{
  "loss": "mse",
  "learning_rate": 0.0036,
  "weight_decay": 0.03
}
Rows from block 6, named by matrix and row number. Each number is 128 + 32 x the weight over its row's rms, rounded and kept within 0 to 255. All counts start at 0.
# conv: 3x3 conv (model.blocks.6.conv.weight, 80x80x3x3), inputs 48-63, a 3x3 kernel for each
conv.12 [229 206 196 193 190 207 179 182 199 167 155 156 147 145 158 130 118 124 120 140 147 110 119 137 100 109 133 160 173 165 119 142 147  95 125 136 141 106  44 134 107  74 143 105  77  99 142 142 104 123 146  81 115 130 135 121 112 141 128 123 143 124 129 119 112 113 119 117 120 135 132 128 163 140 136 154 148 174 101 125 157 127 130 137 106 103 112  97 101 117 133 143 135 136 135 142 142 134 140  62 123 136  58 125 121  14 122 120 186 157 119 167 151 130 170 155 140 135 139 134 117 133 145 101 129 145  95 124 157  57 100 154  39  76 145 104 127 124 140 139 148 128 141 150]
conv.13 [146 156 177 145 129 148 192 182 159  73  91 100  92 102 108 165 158 159 121 133 123 139 140 124 144 142 131 118 139 172 139 152 177 161 170 175 138 147 178 139 151 179 139 137 169 149 144 168 181 181 181 153 160 161 140 147 165 148 146 149 168 168 154 124 135 116 129 130 123 131 127 117 135 129  78 136 131  65 185 163 103 131 145 154 146 153 154 151 162 166 107 111 113 121 116 122 131 125 124 151 140 146 140 136 154 136 113 107 126 161 166 128 144 181 120 150 154 110 136 153 152 171 188 161 173 179  89 124 125 126 151 162 186 195 181 110 102 112 122 125 117 121 119 134]
conv.14 [202 150 133 194 130 108 187 113  70 132 129  85 144 149  94 190 179 108 133 104  99 131 105  89 139 100  94  97 132 179 123 141 181 139 149 164 126 124 146 131 138 133 137 147 133 142 141 130 123 117 100  93  80  71 131 122 114 131 126 125 141 140 132 125 115 114 130 110 113 116 103 110  68  88  86 104 106  71 164 137  69 102  99 134 115 123 150 141 154 171 135 133 124 145 131 109 149 126 106 117 143 140 101 120 126  79  95 107 139 158 169 144 142 146 124 114 117 135 151 135 176 173 124 200 188 143 129  94  88 150 131 114 193 162 152 105  92 108 118 114 121 123 127 129]
conv.15 [193 133 160 212 131 142 150  93 111 184 143 108 180 151 119 161 104  73 108 126 144  93 125 145  89 116 149  94  77  76 116  94  83 146 124  85 124 116 110 163 169 156 184 203 184 103  83  57  72  94  68  76  75  97 111 129 121 146 141 115 153 131  91 127 101  95 120  91  90 124 105 108 130 130 149 132 145 162  98 109 150 145 147 157 106 101 120  98 101 115 180 135 112 177 151 122 164 133 112   0  89 123   0  49 114   0  38  99 162 127  92 186 147  81 156 139  82 148 142 171 155 137 156 118 114 150 115 120 147 105 109 140 123 138 173 180 123 123 154 104 110 148 113 129]
conv.16 [141 151 144 150 162 148 150 167 160 140 131 106 129 119  94 133 133 119 135 135 144 135 137 134 140 134 149 120 119 122 107 112 114  96 115 123 160 149 154 164 137 143 136 119 132 118 155 171 131 154 158 127 137 143 122 118 126 123 111 120 151 140 144  82  71  71  88  72  78  84  75  68 144 131 118 133 133 115 153 145 116 140 142 154 122 131 135 135 134 144 166 146 141 161 141 135 180 164 160 117 126 149  99 112 126  86  94  96 168 163 157 164 153 150 168 158 150 100 120 133 103 120 143  96  92 111 123 126 126 138 135 143 139 149 149 141 128 136 155 141 147 165 148 153]
conv.17 [199 193 163 170 166 140 154 130 100 197 185 177 160 150 140 122 119  92 100 100 107 128 118 124 118 112 127 152 157 147 130 144 136  94 104  96 253 237 204 241 219 184 234 214 173 157 121 122 155 134 130 164 150 146 129 139 140 145 163 153 128 152 151 120 127 110 132 140 137 141 152 143 164 161 154 147 152 151  69  78  73 151 154 168 154 151 178 135 137 160 139 150 150 149 149 153 155 156 146 109 101 123  90 105 115 103 100 124 133 126 115 126 123 118 107 105  98 113 116 140 107 112 120 101 106  99  71  82  71  87  89  82  99 101  95 155 132 137 152 134 157 152 136 178]
conv.18 [170 161 161 159 137 142 158 142 154 195 188 183 182 160 175 165 140 148 147 146 149 156 156 160 165 163 174 148 140 128 149 128 123 151 130 116 149 133 132 144 134 139 155 131 151 149 164 150 138 148 148 119 148 161 165 152 149 159 148 140 160 156 144 185 196 176 214 210 207 227 223 219 139 143 164 134 138 178 109 135 176 122 128 129 121 114 126 123 115 116 120 126 138 115 110 125 110 108 117 145 152 119 126 139 122 132 147 134 156 154 141 141 154 140 149 154 145 170 177 158 166 141 121 143 119 106 106  93 103 113  93 101 127 108 119 108 140 159 125 143 146 118 126 120]
conv.19 [ 73  98  94  68 104 125  45 112 124 101  68  56  90  72  61 109  89  80 137 145 163 126 124 148 123 129 136 165 168 137 135 139 107 116 121 111 133 131 186 111 102 143 104 103 152 134 145 138 128 145 136 134 136 126  81  77  58 104  85  66 106  93  84  89  83  77  90  78  72  99  86  75 150 142 174 109  89  96 111  87  79 148 158 171 141 150 156 139 141 142  85  74  69  92  80  81  91  86  92 124 125 134 123 119 129 108 119 124 132 115  86 133 124  91 148 144 128  92 112 120  94 104 116  89  91  97 112 112 116  92  87  76  80  73  61 180 175 174 173 180 189 152 175 179]
conv.20 [175 193 216 143 145 163 144 132 125 148 162 163 135 148 162 153 151 153 157 154 132 165 158 131 151 152 137 127 122 137 119 120 135 117 118 143 135 146 172 143 147 183 104 123 154 110 100 110 117 110  94 122 116  85 172 173 166 164 151 148 183 148 144 181 174 168 177 182 176 164 165 161  95  70  61 105  80  59 157 128  93 123 128 120 140 150 140 168 171 167  90 101 112  84  91 101  64  64  83 110 112 110 107 114 107 117 132 132 129 155 172 127 142 158 122 128 131  92  93 104 121 124 132  97 116 116 116 102 113 130 120 126 158 162 172 155 175 174 185 194 147 184 181 140]
conv.21 [ 73  96  93 125 165 155 153 178 161  90 108 157 123 146 180 110 153 176 172 159 158 158 135 124 149 122 111  16  11  40  58  85 120  98 146 174 156 140 146 159 142 130 169 158 157  96  52  72 116  68 104 140  93 123 138 138 131 160 183 163 176 183 166 220 193 209 163 131 156 129 102 120  80  41   6 129 102  69 160 148 105 127 134 130 145 144 138 152 150 145 138 141 143 141 141 145 148 152 150 108  64  81 144  89 119 154 124 132  44  83 128  46  93 127  66 102 131  88  87 100  76  57  81  85 115 137  97  92  97 104  95  83 123 108 112 119  63  68  90  51  62 108  78  89]
conv.22 [146 149 139 163 168 154 176 178 142 156 157 158 119 129 134 114 117 120 107  97  92  97  90  86 102 102  94 102 114 118 117 134 140 124 149 161 106 125 146 113 136 143 118 134 142 144 121 114 139 106 112 165 133 127 144 169 145 159 188 173 141 167 141 124 118 131 119 111 121 126 126 126 156 151 112 159 152 117 166 146 110 170 187 173 199 212 189 168 196 185 159 165 165 149 161 160 151 152 142 151 128 146 152 120 149 150 134 155  89  95 107  73  84  96  85  85  94 121 107 115 116 104 106 109 131 129 102  92  91 114  98  88 121 118 105 161 137 111 147 108 102 161 125 102]
conv.23 [121 135 169 124 124 161 151 153 173 103 124 140 132 138 139 129 149 147 134 118  97 138 127  94 150 123  96   0  16  83  48  99 150 111 150 192 107 123 112 122 121 114 155 146 157 110 103 120 142 135 154 151 125 153 143 137 137 115 114 107 133 123 128 156 150 155 143 142 143 130 132 127 138  98  32 139  96  27 129  93  29 140 134 137 124 129 121 120 111 108 103  95  95 129 124 119 148 145 131 154 124 150 169 126 158 158 121 149  30 107 170  52 118 172  74 129 173  74 120 138  98 134 154  97 135 154 147 141 131 147 138 146 119 103 120 114 106 102 136 122 119 145 139 137]
conv.24 [129  77 153 186  72 114 139  61  75 173 176 161 139 147 140  50  66  74 117 100 118 124 115 120 116 105 112  93 106 128  94  77  99  99  79  87 177 124  94 178 112  55 205 135  68 140 114  44 109 137  61 125 108  78 137 133 161 120 125 147 160 158 167 136  96  74 143 120  84 159 136 108 159 141 165 131 114 144  74  82 136 127 115 161 102  97 138  81  94 129 113 124 162  77 102 147  61  94 155 136 160  88 117 131  98 143  98  84 171 144 121 199 171 119 188 169 125  65  65 109 103 112 131  79  97 122 123 138 139 113 124 124  92 112 121 152 109 103 154 143 127 142 165 138]
conv.25 [128 121 142  99 124 144 106 117 144 177 182 197 194 197 213 157 169 194 135 111  90 123 107  88 104  95  67  38  68  96  89 111 149 117 126 165 148 155 134 170 157 135 181 179 155 140 125 122 155 149 159 169 157 176 141 133 131 128 131 121 121 117 117 152 147 158 120 118 127  90  88  84  75  61  36 155 138 123 160 152 136 111 120 118 112 117 121 118 111 121 111 108 122  97  92 101 104  95 109 144 138 152 147 141 144 131 118 126  80 117 154 105 121 159  93 116 137 105 123 129  95 123 139 109 137 152  62  42  46  44  25  49  66  43  65 145 150 136 163 148 166 184 179 200]
conv.26 [118 130 132 120 139 132  85 117 106 148 136 127 130 128 117 100  93  89 142 160 165 149 160 164 161 170 182 140 143 143 140 136 136 133 130 116 175 177 182 167 154 169 161 150 148 137 138 142 131 133 136 129 138 125  88  83  98 102 101  99 126 103 107 139 133 126 142 137 132 145 144 143 131 127 146 120 113 119 101  85  81 160 171 166 144 153 162 159 151 163 117 102 113 114 107 104 117 100 105 114 110 110 125 112  95 108 104 103 157 152 152 169 169 147 175 166 149 103 129 140  89 102 125  80  97 114 115 128 129 107 122 123 113 115 117 173 157 171 160 151 173 147 153 172]
conv.27 [131 145 152 127 144 135 124 139 127 132 135 140 121 121 118 135 126 125 126 114 101 112 110  95 117 106  87 127 144 127 138 149 142 133 168 146 142 140 107 131 145 112 147 148 103 104  90 114 119 116 145 132 125 159 141 157 143 142 152 145 133 135 119  99  99 102  85  82  91  96  97  95 198 179 167 183 176 174 187 174 172  89  99  97 104 106  97 103 100  93 108 107  87 106 113  92 113 133 122  97  76 124 105  86 123 121  91 133 107 135 148 100 126 136  97 132 131 139  99  78 108  80  67 109 117 101 128 118 111 125 119 110 138 139 128 112  99  87 108  95 102  98 108 134]
conv.28 [127 147 125 141 149 134 143 138 119  77  76  91 111 118 114 160 146 138 117 127 151 104 105 127 123 123 135 210 175 107 140 130  58 143 151  97 149 199 217 137 176 218 138 172 199 145 114 143 105  71  70  97  87  57 148 124 121 156 143 155 133 139 150  92  99  95  95  84  82 103  95  98 112 118 167  91  86 140 150 161 187 118 130 125 107  98 110 103  96 106 131 132 128 136 127 136 125 118 124 160 115 102  92  76  44  57  59  27 151  99  51 177 136  82 181 149 116 147 173 163  81 100 111  71  87 103 102  92  90 105  98  82 185 169 160 171 182 157 140 137 135 111 120 128]
conv.29 [117 106 114 121 123 144 147 117 110 137 135 138 130 129 123 135 122 118 116 123 109 132 135 120 136 132 129 153 122 126 143 103 110 147 106 104 143 139 153 145 122 147 157 112 147 192 156 136 159 153 113 144 160 124  99 111 109 104 107 105 123 115 120 190 192 177 192 194 185 180 179 176  95 108 103  95 114  93  91  76  52 130 162 163 143 160 165 149 146 139 138 134 131 150 145 153 152 153 148 164 174 129 150 184 143 133 168 149 174 141 130 174 152 144 174 163 142 148 136 151 141 127 153 148 126 110 127 121 117 147 135 132 163 150 137 149 133 106 145 129  94 148 133 102]
conv.30 [143 151 161 131 153 153 119 104 113 137 126 145 127 107 124  85  78  79 127 122 136 119 135 132 109 125 120 161 135 109 129 111  98 116  93  90 191 175 216 207 232 255 199 234 255 125 107 126 142  98 121 163 139 128  59  87 128  55  84 114  53  68  98 153 162 153 147 155 158 136 140 128  77 117 160  61  85 149  62  70 114  99  91 109 102 107 121 109 136 135 136 115 109  97  92  89  79  60  73 167 109 142 174 119 123 174 144 151 121 105 124 119 105 127 129 116 124 160 158 124 119 146 138  75 105 146 124 138 145 112 120 130 116 125 135 137 120 117 136 115 124 141 127 123]
conv.31 [ 87 107 120 100 151 177 112 187 203  41   0   0  59  37 106  59  77 168  76  92 116  92 115 148 123 140 168 140 137  91 133 135 110 114 119 118 176 162 116 201 152 118 225 161 122  42 101 120  71 116 128  90 125 142  93 144 155  84 138 153  78 122 145 153 126 103 142 122 109 162 131 123 143 159 159 141 151 161 123 159 194 113 112  96 121 118 108 122 129 127 118 118 131 110 125 138 118 141 152 118 139 106 142 156 131 160 158 141 121 115  88 135 106  90 140 103  95  47  55 104  78 111 159 117 105 158  79 119 161  78 122 157  67 125 161  78  96 120  83 100 110  80  98 110]
conv.32 [166 181 159 165 188 172 159 172 169 152 132 132 139 145 136 120 116 126 108 125 139 120 122 145 140 156 136 172 158 145 141 129 129 123 132 115 203 149 119 183 157 122 182 155 132 121 140 151 104 141 155 116 128 139 129 131 146 133 129 145 142 136 148 135 130 110 176 157 131 179 175 154 108 143 186 106 131 175  46  62 120 153 138 139 149 125 132 145 131 140 120 114 126 113 138 134 119 138 145 120 118 121 124 121 117 130 120 129 181 169 132 181 170 149 182 187 162 177 159 141 156 132 118 140 125 116  97 122 142  91 114 122  39  63  83 124 137 167 129 146 171 134 143 162]
conv.33 [156 169 168 133 147 161 136 164 185 162 136 120 154 130 123 154 150 135 130 134 140 129 129 144 118 130 137 164 160 151 141 140 133 131 137 124 150 149 118 140 131 115 138 131 108 119 122 125 128 122 133 113 126 138 119 122 128 128 118 137 136 138 143 100 108 110 105 109 112 114 123 117 113 136 168 118 124 158 115 113 137 104 110 114 102  96 108  93  92  97 139 144 133 145 153 150 171 165 171 105  74  78 100  67  69 110  74  75 141 125 115 135 130 107 129 129 130 176 152 119 119  93  89  77  70  87  95  93  95  91  86  92  84  77  82 182 166 176 191 176 198 167 168 179]
conv.34 [122 113  61 116 113  69  95  99  86 108 102 111 116  83  88 113 103 116  96 127 141  91 117 128  62  96 112 116  95  69 125 111  83 100  92  87 197 185 170 176 176 138  79 103  82  59  76 102  71  82 130  77  96 139 141 117 132 154 126 125 165 148 150 112 118 110 124 138 122 108 127 121  95 127 157  81 106 142  79 111 132 133  99 102 130  99  96 140 115 114 120 131 122 111 134 132 112 134 137 105  50  91  95  66 111  96  84 127 154 124 120 140 118 102 103  94  99 161 165 179 144 143 153 110 109 135 132 139 126 157 158 131 139 141 120  80 101 131  76  88 120  75  93 143]
conv.35 [117 118 113 128 118 113 136 138 104 105  94 103  88  82  81  69  91  88 113 126 142 109 118 122 109 116 104 100  99 112  83 104 134 103 124 155  92  98 103  56  70  76  73  83  77 142 125 120 139 126 112 133 123 117 107 116 103 122 139 111 111 133 104 107 108 130  74  55  81  75  70  85 136 119  68 159 133  90 161 116  71 139 127 131 132 152 138 128 137 132  91 108 104 100 103 107 120 111 111 120  96  96 139 112  92 132 121 118 120 105 120 116 109 111 111 116 121 131 134 142 154 154 140 154 141 106 126 128 118 122 125 129 134 132 134 131 113 120 142 121 108 136 113 112]
conv.36 [ 96 113  91 134 156 136 133 146 134  62  79  76  94 107  94 100 115 104  80  84  84  83  87  87  93  95  95  78  70  72  89 105 112 110 133 165  41  51  36  44  38  42  28  38  32 119 102 132 138 117 136 153 123 139  99 115 103 121 141 123 123 121 113 116 126 120 116 125 115 127 126 126  69  70  84 108  98  96 144 121 101 113 121 116 115 122 118 118 118 111 112 121 108 135 143 125 143 153 137 133 108 127 147 142 140 154 147 149 131 109 114 133 134 138 146 141 145 143 121 111 129 125 126 135 156 153 161 166 155 166 172 166 175 178 167 121  91  88 113  98  95 118 107 102]
conv.37 [155 157 147 118 118 109 132 123 113  97  88  91  93 108 117 140 156 165 121 101  77 130 109  94 141 123 115 128 160 155 149 172 170 153 173 170 167 192 158 149 184 160  97 110 110 221 210 199 233 195 195 204 191 204 129 136 132 101 115 115  68  70  77  86  73  78 108  94  91 147 143 132 184 166 149 156 134 136 182 178 152 129 128 130 129 138 133 127 137 137 106  80  82 111  93  95 127 119 116 184 143 160 159 130 122 128 136 128  82 108 120  88 108 120 109 117 124 157 159 141 174 204 200 151 175 180 103  89  95 127 110 120 160 149 156 153 139 141 155 138 141 147 144 155]
conv.38 [ 90  88  85 115 121 107 148 141 122  52  63  62  57  67  56  55  64  56  87  90  96  91  93  94  90  91  94  86  61  68  91  77  90 110  93 116  82  92  95  69  73  96  77  96 102 128 104 104 143 122 119 148 133 127 149 153 156 156 150 161 149 149 152  77  90  91  96  80  91 109 100  84  86  88  94 100 102 107 111 112 119 125 132 131 132 138 144 123 137 131 103 105  85 114 111 101 120 125  97 131 104 102 148 129 120 147 136 138 129  90  91 139 100  84 147 112  85 103 107 110  71  92 119 120 151 157 136 125 122 133 130 113 144 146 124 128 118 105 121 117 102 103 112 102]
conv.39 [121 139 141 120 145 162  64  87 113 161 146 157 115 123 132  69  87 108 106 102 125 113 113 128 114 103 116 166 164 141 145 140 126 126 130 112 190 128 113 177 142 120 191 158 140 111 113 145 106 119 133 117 103 111 126 137 157 142 157 161 150 171 172 121 109 106 120 109 112 124 122 118 171 166 218 104 124 179  60  68 134 173 170 155 148 134 134 136 135 140   3  45  65  42  59  85  53  85 107  56  99 132  64  89 119  58  90  90 189 161 124 187 163 117 175 159 122 151 150 151 151 147 156 154 135 130  94  94  94  71  88  88  36  46  69 178 116 117 177 138 150 170 156 158]
conv.40 [133 132 152 121 131 155 128 144 153 143 134 146 132 141 161 128 135 161 130 123 121 128 122 116 111 102  95  86 107 155 115 135 170 131 152 178 128 147 115 121 139 115 131 156 134 122 138 128 144 159 168 148 159 180 133 133 143 125 120 123 120 119 110 109 107 116  82  85  85  70  62  68 125 118 119 153 148 150 160 146 143 117 130 133 112 129 135  93  95 112  90  89 103  73  75  88  74  73  88 115 123 144 129 129 144 120 114 128  92 124 151 107 127 153  99 134 150  95 118 128  82 108 129  73 112 135 100  84  97  97  85  98 100  95 111 169 148 143 176 169 180 174 173 217]
conv.41 [112 164 153  99 133 130  79 138 114 175 168 196 153 130 168 112 106 124 114 120 157 139 132 170 143 155 192 106 126  74 115  99  57  99 100  58  33 131 102  51 123  74  77 130  68  91 114 128  90 114 104  84 115 128 183 150 133 181 149 139 199 173 173  77  92 109  91 113 129 116 133 140 134  91 152 117  77 135 117  65 104 121 104 122 125 104 112 129 120 122 128 156 176 133 161 186 133 152 178  78  82  70  67  68  41  63  62  47 113 124  77 144 120  76 122 102  79  99 103 113  86 112 125  88  83 101 138 121 101 160 109  71 179 142  90 134 153 154 130 149 149 129 138 144]
conv.42 [141 181 142 131 160 130 128 123 130  81  89 139  94 113 158  89 106 165 136 143 143 109 126 129 106 119 142  83 150 191  45  79 117  65  82  84 161 177 174 167 190 211 111 133 169 186 176 179 145 144 140 138 137 143 165 144 134 187 143 123 161 133 120 100  96  92 143 119 116 179 162 148 143 152 128 123 157 154  69 128 132 165 113 103 157 105  91 161 141 131  85  68  65 124 100  84 160 135 117 162 139 135 115 101  88  92 115 132  81  91 115  97  84 117 138 123 137  84  96 116  90 143 152  57  68 125 166 184 179 127 157 174  92 134 154 181 146 158 146 133 163 146 131 158]
conv.43 [109 139 166 119 139 167 154 166 186  94 127 147 113 137 143 146 180 195 142 123 103 159 148 129 172 148 128  23  61  90 112 126 168 165 177 208  48  83  87  73  97 111  85  99 120 137 137 131 159 166 175 148 134 152 148 132 143 128 118 120 140 124 129 146 126 125 118 114 120 105 104 101 123 101  50 146 125  84 215 199 153 141 142 140 128 131 137 131 132 140 122 128 124 125 144 128 145 143 134 155 124 148 166 148 168 144 123 144  81 132 178 102 140 182 112 140 174  78 132 160 130 172 195 127 186 225  85  66  68 114 104 116 162 161 171 132 129 124 163 148 143 156 155 147]
conv.44 [115 100  90 136 136 114 170 176 177 105 104 109 112 116  98 103 106  95  85 100 117  81  83 113  72  81  96 199 163 163 168 124 113 142  98  90 121 219 224 129 209 188 126 195 191 121  91 123 123 107 121 149 135 125  86 122 134 106 128 126 103 152 150 159 163 143 158 152 148 139 139 137  93 154 210  30  84 138  17  59  92  99 101 112 112 124 115 136 133 140 118 119 125 109 117 110 107 107 105 172 141 137 178 144 136 169 169 147 139 116 115 126  98  95 131 111 116 143 180 165 138 166 176 140 160 169 143 144 137  98 100 114  63  42  74 116 144 179 125 132 163 134 142 136]
conv.45 [ 81  80  79 104  78  58 119 117  80 142 135 139 170 151 156 142 132 140 100 108 105 113 105 105 112 105 108 131 105 118 133 100 117 110  76  91 169 192 179 152 161 188 120 122 181 143  99 108 149 108  90 168 112  83  88  99 110  59  46  96  75  71 100 150 154 147 141 144 144 130 121 138 115 139 167  95 136 162 100 132 154 111 106  98 109 102  89 113 105  90 102 101 136 100 102 132  98  98 115 193 165 130 196 175 131 193 165 145 130 101  89 134  88 105 133 107 122 166 176 164 150 176 184 146 180 192 105 112 106  96  92 100  99  90 114  91  77  69 110  87  80 122  89  89]
conv.46 [127 161 166 197 206 202 182 180 168  79  59  76 152 146 133 125 115 112  95 102 111 104 119 119 107 106 107 150 153 182 130 124 129  71  80  76 187 193 175 154 145 155 186 169 150 136 129 133 124 103  92 118  87  89  92 109 118  96 122 128  87  96  98 138 145 160 141 147 158 147 145 158 126 104 109 159 147 141  44  46  48 149 151 174 123 139 157 125 129 143 103 102 114 119 134 131 136 150 144 107  85 112  82  54  70  88  53  55 124 121 128 129 117 115  84  86  87 155 166 146 136 148 138 173 161 156 105  96  84 137 122 124 141 138 146 157 131 123 144 123 124 139 112 102]
conv.47 [129 154 150 136 157 170 137 152 163 160 141 116 151 132 113 133 122 112 131 124 133 125 125 133 137 139 147 166 181 182 138 151 150 115 115 103 145 139 130 144 143 129 184 169 141 138 130 134 152 152 151 162 162 176 149 156 146 149 152 156 134 150 143 121 120 109 125 125 121 138 136 137 137 137 119 137 130 125  93  65  66 130 116 112 128 118 118 108 105 104 126 139 148 149 155 159 164 170 179 148 148 158 160 155 157 157 158 166 148 152 128 138 149 122 139 137 129 134  93  80  77  53  66  24  24  40 167 175 159 123 113 106  44  27  12 155 138 139 177 164 180 187 173 209]
conv.48 [ 82 113 135 108  99 104 140 136 115 118 132 154 133 135 159 125 142 155 103 100  87  88  91  90 100  94  92  83  82  91  55  64  86  99 104 116 181 152 176 166 131 142 128 110 126 121 101  83  91 110 116 111 120 160 175 183 195 122 144 161 105 107 117 121 118 115 128 117 113 145 133 123  96 117 121  79  71  84  71  46  41 161 153 155 126 125 124 108 104 103 113 105  98 112 105 112 116 115 124  96  96  66  82  97 116 113 116 168 102  87  76 145 145 148 159 184 192 109  86  66 105  89  69 137 118 105 155 150 154  97  95 102  10  21  36 131 139 128  89  98  85 118 114  92]
conv.49 [164 183 179 141 160 172  76 107 135 153 167 156 146 168 153 156 178 171 166 164 155 168 171 160 166 164 167 106 122 128 109 134 142 111 137 142 160 138 127 128  85  94  92  55  68 135 127 150 125  89 119 124  97  94 123 146 133 139 159 151 157 157 148 179 182 172 183 184 181 194 188 183 127 133 128 129 118 116 110 117 127 144 149 152 143 155 137 143 152 140 194 213 197 200 221 208 180 192 188 121 111 147 109 105 117 111 113 102 149 144 152 148 146 138 141 128 125 136 101  98 137  96  89 159 148 151 128 131 125 148 153 144 140 139 142 148 114 121 143 130 134 133 137 126]
conv.50 [113 133 149 155 173 158 221 227 182  48  79 117  64 104 137 122 164 188 156 146 119 142 140 117 148 130 112  91  96 101 135 134 133 153 159 156  94 108 106 115 102 122 107 105 131 131 160 176 145 167 191 129 131 145 163 135 138 148 126 128 168 148 137 101 106 109 108 104 100 101  97  98 149 130  95 149 123 108 213 200 163 129 112 122 137 125 128 156 145 146 115 117 119 124 145 137 154 152 160 158 155 166 156 136 160 125  96 120  77 109 134  88 117 141 102 127 143  67 111 151  87 142 179 111 160 198  76  64  61 136 112 110 197 195 192 159 145 146 149 146 170 132 146 168]
conv.51 [ 73 192 184  96 204 203 116 234 221  10  21 103  51  97 153  66 136 183  97 121 133 123 147 161 144 155 169 142 168  58 120 155  96 128 152 136 178 160 108 167 148 119 151 141 127  84 109 142  81 125 144 100 121 132 141 136 118 140 122 117 156 139 127  94 100 102  96  97 110  91 106 114 139 112 106 143 129 119 158 147 151 173 136 121 157 133 112 153 138 128 117 132 135 116 143 147 127 160 160 100 109 113 127 126 118 137 120  96  96 105  89  88  87  94  89  95 131  42  78 134  62  89 167  47  64 153  83  86  82 114 126 130 143 152 166 143 120 116 150 142 129 141 125 120]
conv.52 [206 220 207 201 209 199 171 181 161 115 125 135 158 174 182 163 179 179 117 107 104 122 119 108 127 135 125 160 146 143 151 142 130 145 141 144  74  99 125  90 112 127  89 107 118 161 161 178 166 172 171 162 177 176  73  65  73  55  53  57  57  65  78 127 130 123 111 118 110 102 109 101  94 107 124 108 122 138 122 130 118 120 118 124 113 114 110 128 123 131 211 214 186 223 225 200 233 225 206 145 148 163 123 141 157 128 123 147 122 112 116 127 114 122 135 131 121 122 104 106 143 137 135 146 141 159 124 130 130 138 139 138 158 153 160 156 150 155 149 159 170 154 171 190]
conv.53 [ 93 116 150 125 125 134 157 161 146 119 129 126  87 108 114 164 173 186 145 139 134 116 110 116 103  99 107 158 162 186 128 116 140 131 136 137 181 169 137 145 142 114 123 129 105 116 121 110  93  89  76  47  55  49 103 111 117 126 139 137 158 163 151 168 157 158 126 107 115  86  77  93 118 110  90 128 120  98 187 192 170  79  86  85 101 100 114 110 112 135 164 156 150 159 146 145 117 116 116 116 113  78  94 108  75  87 108  84 157 153 160 142 123 135 123 111 118 113 111 118 120 105 107 123 113 118 130 148 172 140 159 197 229 248 247 128 143 141 125 124 100  89  89  77]
conv.54 [129 129 125 175 159 130 130 127 111  98  91  76 153 163 170  84  93  96 126 112 107 123 113 116 131 128 134 116 133 183 125 126 144 131 103 110 138 151 160 131 130 124 121 124 127 190 174 142 158 175 167 152 140 156 121 145 156 110 138 138 130 151 148  88  91  81  96 117 103 130 138 143 124 120 130 120 119 126 113 103 106 146 163 177 129 119 136 100  96  93 113 120 109 121 129 124  89 104 110 172 173 154 127 132 162 109  86 142 103  93 105 128 115 114 123 128 132 125 129 125 137 105  49 121  90  59 207 197 181 163 143 130  80  65  62 148 156 129 118 119 119 128 131 140]
conv.55 [116 132 144 133 148 143 149 152 127 165 157 164 112 115 128  93  88 111 112 107 104  98  87  96  94  93  90  71  84 101 103 131 137 114 146 153 105 111 127 105 115 124 125 120 137 155 125 139 146 128 143 173 145 157 152 161 152 182 198 172 171 183 154 142 139 158  98  89 117  95  92  99 142 121  98 160 147 117 178 158 123 130 136 132 144 152 144 136 144 152 106 107 119  82  98  99  94 102 106 149 144 163 162 145 160 163 149 153  80 116 136  82 115 131  85 106 124 133 110 111  96  75  63 122 128 125  99  92  92 105  93  96 117 110 101 138  95  85 121  96  84 137 113 117]
conv.56 [106 132 152 117 149 134 166 175 133  63 102 123  50 104 127 108 165 211 154 137 133 152 137 119 152 127 122 119 132 147 113 132 148 116 142 144 114 123 127 111 124 140  86  92 121 129 151 156 114 123 118  83  85  82 150 125 111 162 125 110 171 157 132 124 128 121 117 110 106 102 105 101 152 113  90 151 128 113 213 201 180 106  82  73 131 105  94 166 135 134 124 129 137 124 145 152 123 148 155 144 142 135 119 118 110  95 105  86 121 136 149 100 127 127  79 102 108  68 103 115 113 131 141 123 129 166  93  75  91 122 100 116 201 200 190 104 124 116 103 126 122  83  91 109]
conv.57 [154 147 142 158 145 132 139 135 119 179 163 176 183 178 177 156 146 162 135 132 142 155 148 163 166 178 185 140 137 114 131 132 126 138 131 102 126 130 127 147 149 147 183 165 169 128 147 141 114 129 148 116 123 145 159 156 172 142 144 146 146 123 133 173 181 175 196 213 211 222 238 239 158 166 202 133 150 189  98  99 146 141 133 154 147 131 154 152 148 157 131 131 124 124 134 134 119 118 135 136 123 127 142 122 134 155 153 166 108 112 112 120 121 119 130 136 137 147 154 146 138 131 117 137 134 120  99  94  98 111  97  92 115 107  98  95 115 141 113 110 137 111 105 118]
conv.58 [164 156 109 168 184 152 174 185 167 126 110 104 144 142 144 160 173 162 105 109 112 130 122 110 123 120 123  90  63  57  85  79  77  70  85 105 101 112  86  74  92 119  73  71  96 130 122 166 134 127 163 126 140 161 152 159 150 158 161 174 134 153 154 133 134 129 138 133 121 134 110  96 135 124 133 147 153 150 140 159 155 142 134 127 141 153 132 142 145 148 114 105 106 135 138 113 144 151 137 114  99 157 114 112 125 133 141 148 148 137 144 145 130 153 164 162 171  90 129 142  83  86 142 100 112 145 163 147 152 144 146 142 162 147 151 112 135 146 123 135 135 119 111 142]
conv.59 [ 58 121 128  83 167 180  99 183 194  46  71 129  59  98 157  34 126 178  93 104 131 138 152 161 165 160 169 137 152 128 129 156 123 128 157 139  98 117  61  64  21  23  81  39  61  88 119 149 117 144 148 105 119 129 149 154 147 140 149 135 153 161 156 111  96  97 107 104 108 109 115 111 155 128 122 173 136 126 167 139 134 149 150 154 143 140 144 140 145 150 144 143 132 145 151 142 142 162 159 119 130 156 122 118 145 118 108 136  88 114 102  58  73  90  37  53 102  33  66  95  69 103 123  55  71 120 146 130 105 152 143 122 149 139 122 115 117 111 159 156 124 158 121 120]
conv.60 [106 124 125 100 120 128  98 119 136 169 152 141 126 133 112  93  78  69 123 124 131 111 118 113 107 103 106 135 139 114 135 139 114 123 130 120 145 152 127 139 147 129 143 161 128 136 124 126 133 133 145 155 159 160 131 131 135 125 131 137 116 129 129  65  66  74  51  59  58  33  48  45 149 161 164 143 143 159 101 108 122 114 115 128 113 125 125 111 113 112  72  76  52  77  75  59  81  91  73 109  72  91 111  81  97 127  96 103 135 136 128 132 135 128 121 136 132 149 142 119 124 114  96 112 109  90  77  79  77  83  83  74  70  56  61 148 145 143 138 143 152 138 141 150]